config.toml
encoder_arch = "efficientnet"
encoder_depths = [3, 3, 3, 3]
beta1 = 0.95
merge_dims = false
one_sided = false
steps = 7300
adamw_weight_decay_other_params = 0
Rows from block 10 of the encoder, named by matrix and row number. Each number is 128 + 32 x the weight over the matrix's rms, rounded and kept within 0 to 255. All counts start at 0. Numbers have three digits each.
# convs0: expand pointwise conv (encoder.blocks.10.convs.0.weight, 512x128x1x1), inputs 0-127
convs0.431:116172118086132165121154132133158071067172143145148125159167108168116116127132157126136165152162148138108166145099143119124141127108141140115153142116129141113138111189090120132134079137130143147140102149100147146108135134118088136164076163114153139096144136148121167100120148137106102145140140132110123113108124158105118111110125167149124123104155094127143143156128139097147151095138
convs0.432:127123085179170123106091120076133146068114113145052117115156090129147106129123145111131193049175072170156143182123110125135177133133130171071112125108119109130138103177141141083121182159078085126078099129110162127160097128144129131159130063101194089181120136104128104121115116149182128138142139175091074140090102137167119125183148111136157134131106181165075115192189131168169054122113
convs0.433:126119146132144124115124148134100076149128094144120159127105139055136121098176086132121125081171107163173115161097109131148146144079108155135105146136075115140134161109168149134077081171174113126177110139177142151167167161116150153132156146111184112133187142075130128160150111135147092108056201130156139144086131190092126116152149131124116158100101103150050157137112127147099110124170
convs0.434:111120071150139106150181126149143121115094132143113129116061106131161131128135115136096116157086098068188134159071138105095121139156151134141118162133130078089138101124087119118155067080134114127153121082149112100140132132118157133112091091105147115135073112109137113149119091147167158131135128147087129132135190136163126143147134071140143125135123079123119108154107130114164105129125
convs0.435:134156119170158096169158127085154147126103118172174181119164123119062168119155154145132098096080108159126131078152162129127154114135087148179098131163103138131150166108124134055146159122110160085138163104066109120151164085127116074114130125116158126131146110115107088132181153124151087115142113120097134122126104100058096167110143125122071110168121117120109139167122124095161157094196
convs0.436:140199165140098165122138122093151152149157093119096152144146118130125092103118119121159132114127123110131134095179139107129088144114100111127094135135123098117157104077165087111124141113120126136135085128131141085084209111154137120138100097112156125146073139143118135156148126148090147157155124159149168081141151174100105124114143207138075121195111129114082150142134153122153109110135
convs0.437:171125180107063066121136041143099137126119178067100111126148102144119103195141135118140115097159134143147148115121122132128107206151215139194180093150142132151135131090199090094099096162148094162111143129136168196076103141118080093105112071142127175161121147154118167143124154131060098161163105171176158155107144125110146164169123155163154135078156177171135156149130122148182110110202
convs0.438:105150103142149112090089105107156000097180173088131128147094148136151121178118200084163126121123139172115157148147152164132089135076139116125173126142077115117116091192148060135191164132114109139168122143172214147137081140187115090117100106158155175097142104115123090097124109078151158130086165160140156066123130151152161126108166152155134056100112172162111078130163165073103162125168
convs0.439:098140059120141137088168151157079142051040145117145109111140166166146152071167121093072188114126093147148139149116171092121194131090159101095073109122126110135084146141149146149175160118096111130186050067124106118089096166126170133087170179193108135176182185090137159064120162169153106066078164153124133121098125161095134049100127106141138169134130120110161121090102188139182109109144
convs0.440:125119156189170115114160085128171111099142139063120123134115152164055148095175154089163112110125181131093107111125136189152151147102108102095097091052132150130152132187122133138179091096086175126134130149170115167098179094110158150145110117184158096060161149111115089061146121155134109125135131107116159162122130141116135094103129108161126106164103145074126150089134090134055069144142
convs0.441:171110138138133084157175060110116162134126172103079142157112101106167138171082155117159173123124138149108165123133117051114180129140152112131168182166162149189201086164111129074092104075148090126109190154115113187079125130135114120166151171177189153125109125160143187207182134121164068149142083104128161133148128118105128130075055141165110133106076156129090143185155155141111119110137
convs0.442:098112134134152148168139096132126137127049127114135172134153128126163106101163111102097185124152121122136081129099046146096099124102163121079061114144166141080180101110146183067103107136151122116156169158117104122157093130102074095056111121086105127134127147192203085150113142134157117152136071107090144170193127066106103072167106131115123121125082094154131106119068117161159174154083
convs0.443:118142110097132156116068117072169090091103140083118139154161116069180159105094119122135084181114121100180098115096142147156095063110138158128171138091199106175070095145165123168164179159088041103135130098143145038133147194135160127077121105167097075108185130115114126140158135149211205134096223162168156132114149095146145142123117129138092155123159150157133085077188132174102160187103
convs0.444:125175169174131124155157149118101128099119123115130076126084127146091136172144120097132091202148100089096139098061108165158141128084107148175153133150164142138117154087147146160123139137135080066140112181119149136134128152155119029192143153143143166147072110137080185121104129191192143128181106116064141172138072102115094126134138121112150155138082185139112216135126092124095115123080
convs0.445:108095121125131136135085163126063119140117122141234123128125081173146096089110087124087156174120125039113114125171107119118106081170119151116140147143157097104120148115091143134172146110092122110144119079129106125075170128087158115186170147186122095142104098090112129097154086132118091132086158099116125111152132139107142076103156097095131040169132150142067101204128181081151129115141
convs0.446:130128169160131116138157124185138132112145146121077103090180094161163114172118127132133115142174144171120116114116118140163073168082142127124123146114150163145163060163101147178127134112149162136113138161136133071217155109091202118170108168136165152122180128101173121166151076111122122176085124117062145132159185144160139077126136146114158153135182147148109090111126205156120134118127
convs0.447:127125106122084150124160113125132097111150157079093123137130151149140144135120138158137135113145133142100120118096158146125163146129133135163128126137089123122149132109137116161143092101103130139146090112125126189125134099126118150111130120120153135158143149124128159132184124129134119150147073115190159116110089096098110114058155092100160107200116103119121138160121113137159090136141
convs0.448:151143098078108112131166121138126140124132129098122145129119126091153149104114134151133133108136115177128097147125148069181152105120142134112139088103127113123171117103123127127117172049130099107147122098114177122133155121143139111062149136122115101145130107105157105099102050138160152115080145094145147155103109102135127070145114194136115101118078115055133141145143105091159137090090
convs0.449:161118118071139090105132161126149051103088150136048136149108122164141135146132154116152143103154107095141208110166186194102156151122047098147107110087132120185170130071147089163133163137127092195088136109120118158145099120183086074138120185090126122136142108161151081192111196144105107109078167129115103101146143149123120100088156148127143133127130138130109166108177113056144137153044
convs0.450:091148077169155168131129120099094119139124095102147146139152097074152122124125145131140137126178095056126067171153141154152133103077088130152119100120164196129187198169108145147178128147077140123132119080132122108155145146103123132105105176124100155115179092123092204132181119124174108094161126155135123156095169156168121115119124203084117060144123138109138110149088086140100176157066
convs0.451:110163176142077157154099114131142157086098141133121118107151102197125110152156137134148074135075145163125188122049104171119171091145123192135133137146169162188150198139128157138130136197189104137120206146163126143113151118157129081164146098093123124126149087134151180212170122080138153113070115139121086150142091144127152135199114099119113143128123086139157103157113080109126107153171
convs0.452:159110123138145103141127111167142091149125070142101090160101144131125105109116117116146142088178152190199134119146142122120151147135169115129129100137076125136146097100105135068081125135157080115067149086093158134136122147147134135081133115139114113061107104091133090119170081060140167097127100164099085135093126095142141117103072165125181176156086133145187186123112150068142137172097
convs0.453:185111104041133151120150112149125128150157133111120172125116143153109127116107145156144156200124152182119079114123115108115149085075081126079147172201151251154150134144157149160129147120125133202170114121138122130109119162081151115095133138128117092139175110095188169122193106126158160130146090159204121181141144135093125098223150167100087125106150124112099077124113101132134122145094
convs0.454:105168143147135139125113141113141109134147143140157128144141133143136173116095103111146160192097139117162124157151156115118069118157157130098114156131126151143115105115132131145137123096112123124145160149117109116136145069135125159084129102122163128129150132100082123126152115166120158150119157157125154116109133094116127113111103091142125118127143121081098130107120166134148134154197
convs0.455:138158206173111119168118168115146100077162087244132119153107150155214120173198143193139147135117151059119188079153189151134077093156141128114134134116124121036124117138139141107092090178135124140118097092157137141086165144160159158177137147176096115132146143111090091189151099090091173184142110162117078148104132164068128151102098144089091144144175110194093166143099113133211106141059
convs0.456:119185106141120180085108173145120123170157106113126133115218152148123093101149140088145192117108134121134182160163090150208066153091159111152106145099178138162156093139129131095106079071159075115142137072130114145171132148123054088105129085140119120102134160078139143146118143112152124133087109175109079145143106137148114145094087129138155148119132109209091100070183117167130133131097
convs0.457:103129122126144103166153128077101086141112141151121114123122178106184146142142079167111143135134103165112103106145171138122171142100122130097142100124179100135089155075144117144093137102110102128121102133142135177091165121127100156142124161129151107118113129140117139074184154169148144171141143123143107176122145100068165114140154131110125135124139154180129146135086151185154128177079
convs0.458:157127165134204159116125093084083149071190100128130142101129068228132125112112112078106127081129137113091107114075181098082088136093180201152112186147123125159076148114127118078079144088125126048087151139120123134102133083082105115162147115167117187097175073137165076096146113085108161135142157138144139111101097079116131126055133156158107116109030073155193139136106122066154093150155
convs0.459:153086109120154182134130124129094100077150093134178108133077141160137144045149131147059148028224125145124112166127074109154139164099109184074140135075125067064175072133162130125119181131049158177160184055176134210108085149083214141062154015158156046155121167069055051097199144120147093183109068174113102111125121142107125113133171127128156102184150161114092096185127064187090103181169
convs0.460:132050099120113173148119100091080151202165091081115117139227190112081195140156117131146130120114109149121125136176156162076153086089117177115132140124141172140142084205167144094111160090183142108188119168162165151172163099115113103206111073089129160148150151133201174153204144144139134087116106118156102182146102172115104086125139176092167117129123111124115103091151080083135113136093
convs0.461:197112206125127094126156040076167142160112098006118160138145135152145086147033130124126192178109102214122223173140137139052066126091117093095190119171159132169167103159170132195128107171179110144166142127123137079123157169123125136172136127175157110123177133152118175185133184115125092145129114176132146166189148174110218093135132171200178100092113115091158100110117090159123133160090
convs0.462:136133141115126179143116147172110107139094118190100142126134106157112104105120151091151116126099134078134122159120124115143102189105117162145031156122115103098185116111131101175132158160193121106163155143127149099128117183135149112171121146103094136096171121087142205169122202122066177155144163131100145140157094231150145067129145117091141153111174131108117129155167142171175155105117
convs0.463:098154167191146123110173076091119182130125177138136106118217119095127248112179089123096142070112078068124176093147124129093129095104127130113170140121217158186098182094176221097062163090133136135118167187149134078043042061139133124049125196179164113165090127169121111154129148123094143113111120063105097155130124119112192133108165103122156171093074151075197111083101132136133127105123
convs0.464:142170064124158122114128113114089138139130110098128119124152203151134099147125181178139200181164124075133150130158085156117098073098173110100085142100154180168088116144170146109070131145172118131152150125092111108161058094119153141075116195130189101104148152183155120117150128135114118143190145154143176127136105127170141077117160111103189156098056067142102138113160126153137103195101
convs0.465:103106122092053108104085104078123120159143075130103164136164143109103129125101128110146129184056138184167177107120158158177160136148112172173188105169117127164176068140179102130148101161090090097143120095187083162100151157158072166141189130084192158150175108069124170173158063138186061175121127178131092167110137132138141131146109115129189145173114142186106123179114167110124105118120
convs0.466:149150141137104179115114111128184177115103119069085082142130138110146134125147080127165125101081150115091150159110099173072114150157078198154136149120140106148157096123145180079062124165150146062110187160090098152173107142091119160093085096157219086089159109151143127135126105127134170098142142073120115167152139130076114123119182092164104081132067139129165127120147117134138150059111
convs0.467:108076156067101120118120154141052095118127110180129081138122125133127111153149116127081087104070073145148093079118134099127119113120136079136105095123161134177115119111125129075142133137061078140153148119153098157076110154096068153134165109113154176164102135153137154150128107108144123125113104149145149092139132135127162169215159129129128096183119110096139133140164110115123115127146
convs0.468:136143114075132126091146107129139120112096145068139144096123132080119150095136104103140098091078131133122156158069145083168132128160138127117133147148130113140149105142165128144087152073150098128093149131090199093103108137105146094146127078087115126117122168121135075119148083122172127132138168112153135125168083094103136110135155152139115123034064160151167153171111119137122124115118
convs0.469:138062103099156123168107174105089140081116133116173148114089149109121140121154144139090106082099108149132075209131129210164069115089117105134159145191120120152112145167122156120185150148149106136152135101127140143124147162203103191103156125093139134120166178159159095137102072108151100140135126123159145146116167096153080116097104089139129111106149112172152134143073134116146173123121
convs0.470:124120113095175139139177046159101111101158158128132120095142099123125194161124133127149172102124139150165091166153112142145100156128087127157099128134170167115056106083129245096089146101162154099087155166137156147090103150135138133140138187106099157122092128188135116125183145147127125042160028089119173118128105090165166143151146157111182151096132111132138092131135147140162167069111
convs0.471:089110161120125158093161130097160090096131151149095139132168101099159156100084130140152156207075109155146144146117042136087084146175100136089125163088193101179098089130146099090177055106134138109147158113159158112117143118159082133163091151098137148098074114096129188120148121151145131128139119145109126088122111144158081117196124079152145081111144130119129131124136093138108133152183
convs0.472:163103175137142134096167128154099085111122142095183170104110075087100171104129113084116128136113132133128136134121129125155106117147088150103091117177164142138130152139178127082098090098171085136157129117172145148094140133151155132103130143103096084134134093145064078138142163135129165096041116165134086133087134084119109084075194093143187131132108110137150123116155112126114079104113
convs0.473:156140109092165152139091115166133106061181144165085091126140129136098144110099129145181102133115119155170119114103147149141147183130134154113130098109114081119111116172147164128115075110094085134166075194094094141061154105122120170143156158056164165098150070130121185096133130129072123166104119151139117110134146072103108111165120112101155105143122092146102129128197157147159104132099
convs0.474:121132105163120106187160160136126142140172107114127098113080161083139128138145104147097054117130137119130138131106125114159110124137136097153147161131112170120080109107103150124149140084153123200120137161085118112182152122101121106229108119107129080114119152126148139139153091167134102152197142141146149162124153155083162102137124231090134117126162068125113135105102107144141124094079
convs0.475:135157149127114069152136108126109114135093129136113106129150139138083139130149110142097121118078101188140106134084101165137119060149184112161072133144134138110141156131134164130104155119158161124126137144096109107149140121155113147140129123121147087127116155123107114123099114151123171095143161049122127119103116179087147064124155142087116146103159138164059147104124156138122117132160
convs0.476:129086108139182148166143158164106139096168105096097150122100074220124116060174133118138142150115170135099085135090103105027178109116098203116063164124114128184177134112160148128123123144123091129138191171123070138164156126195104083064149083077151227149127108123133041128169161134131192053139115185155123147097136116061132059166172132092173107152147130087142151161082082148139161119157
convs0.477:130127107149150187095162153132115132051119105144119137102156148185176147127099078142111121132102145182098130158148114091107136114061083075108117164121143133118122104086110138190151121075163149107133106124153092110145155142080127131140163186119147139064124178120155138102185133103176136134075153146117120108087119085188112128141131145116154159112122147102153114167124166126103135146109
convs0.478:114125124107136142155136078170143081058133145151109188131166171152129094129131151067126187120113130182135129154145092182161154156136103102144161120158148112085110110130161144126149154097165105065103136159124150127133115114127132114117122160161148129134186130115204145133118103121135135194198176073108125141123106141114150089107163153108157103107084119153083132124156121122154116105118
convs0.479:150109251151138209099121106166139122131113112108140108096088116146164122086155131085115172125096121150152099121130177134186148126175161134161156128195105133092144055077119087134159126104146166189162127092168156099185225184083151134124073192085047175129072134196195132159145066150165074132174122038127133119139131107104129044043122174162069080065191100220096070110136090162139106148063
convs0.480:116124183161123140113129069138125126125180185097111112135137140142128146137132162160097107130138183135148116166123132141092159081143129152127170134138112103122121165145108124110070104164125098121132125138097127134154135126129121118067095160127163101178123138139138095121116155101149137161113140137124137158097095143116178173088109165154186157087160148119152125128130141098101118128116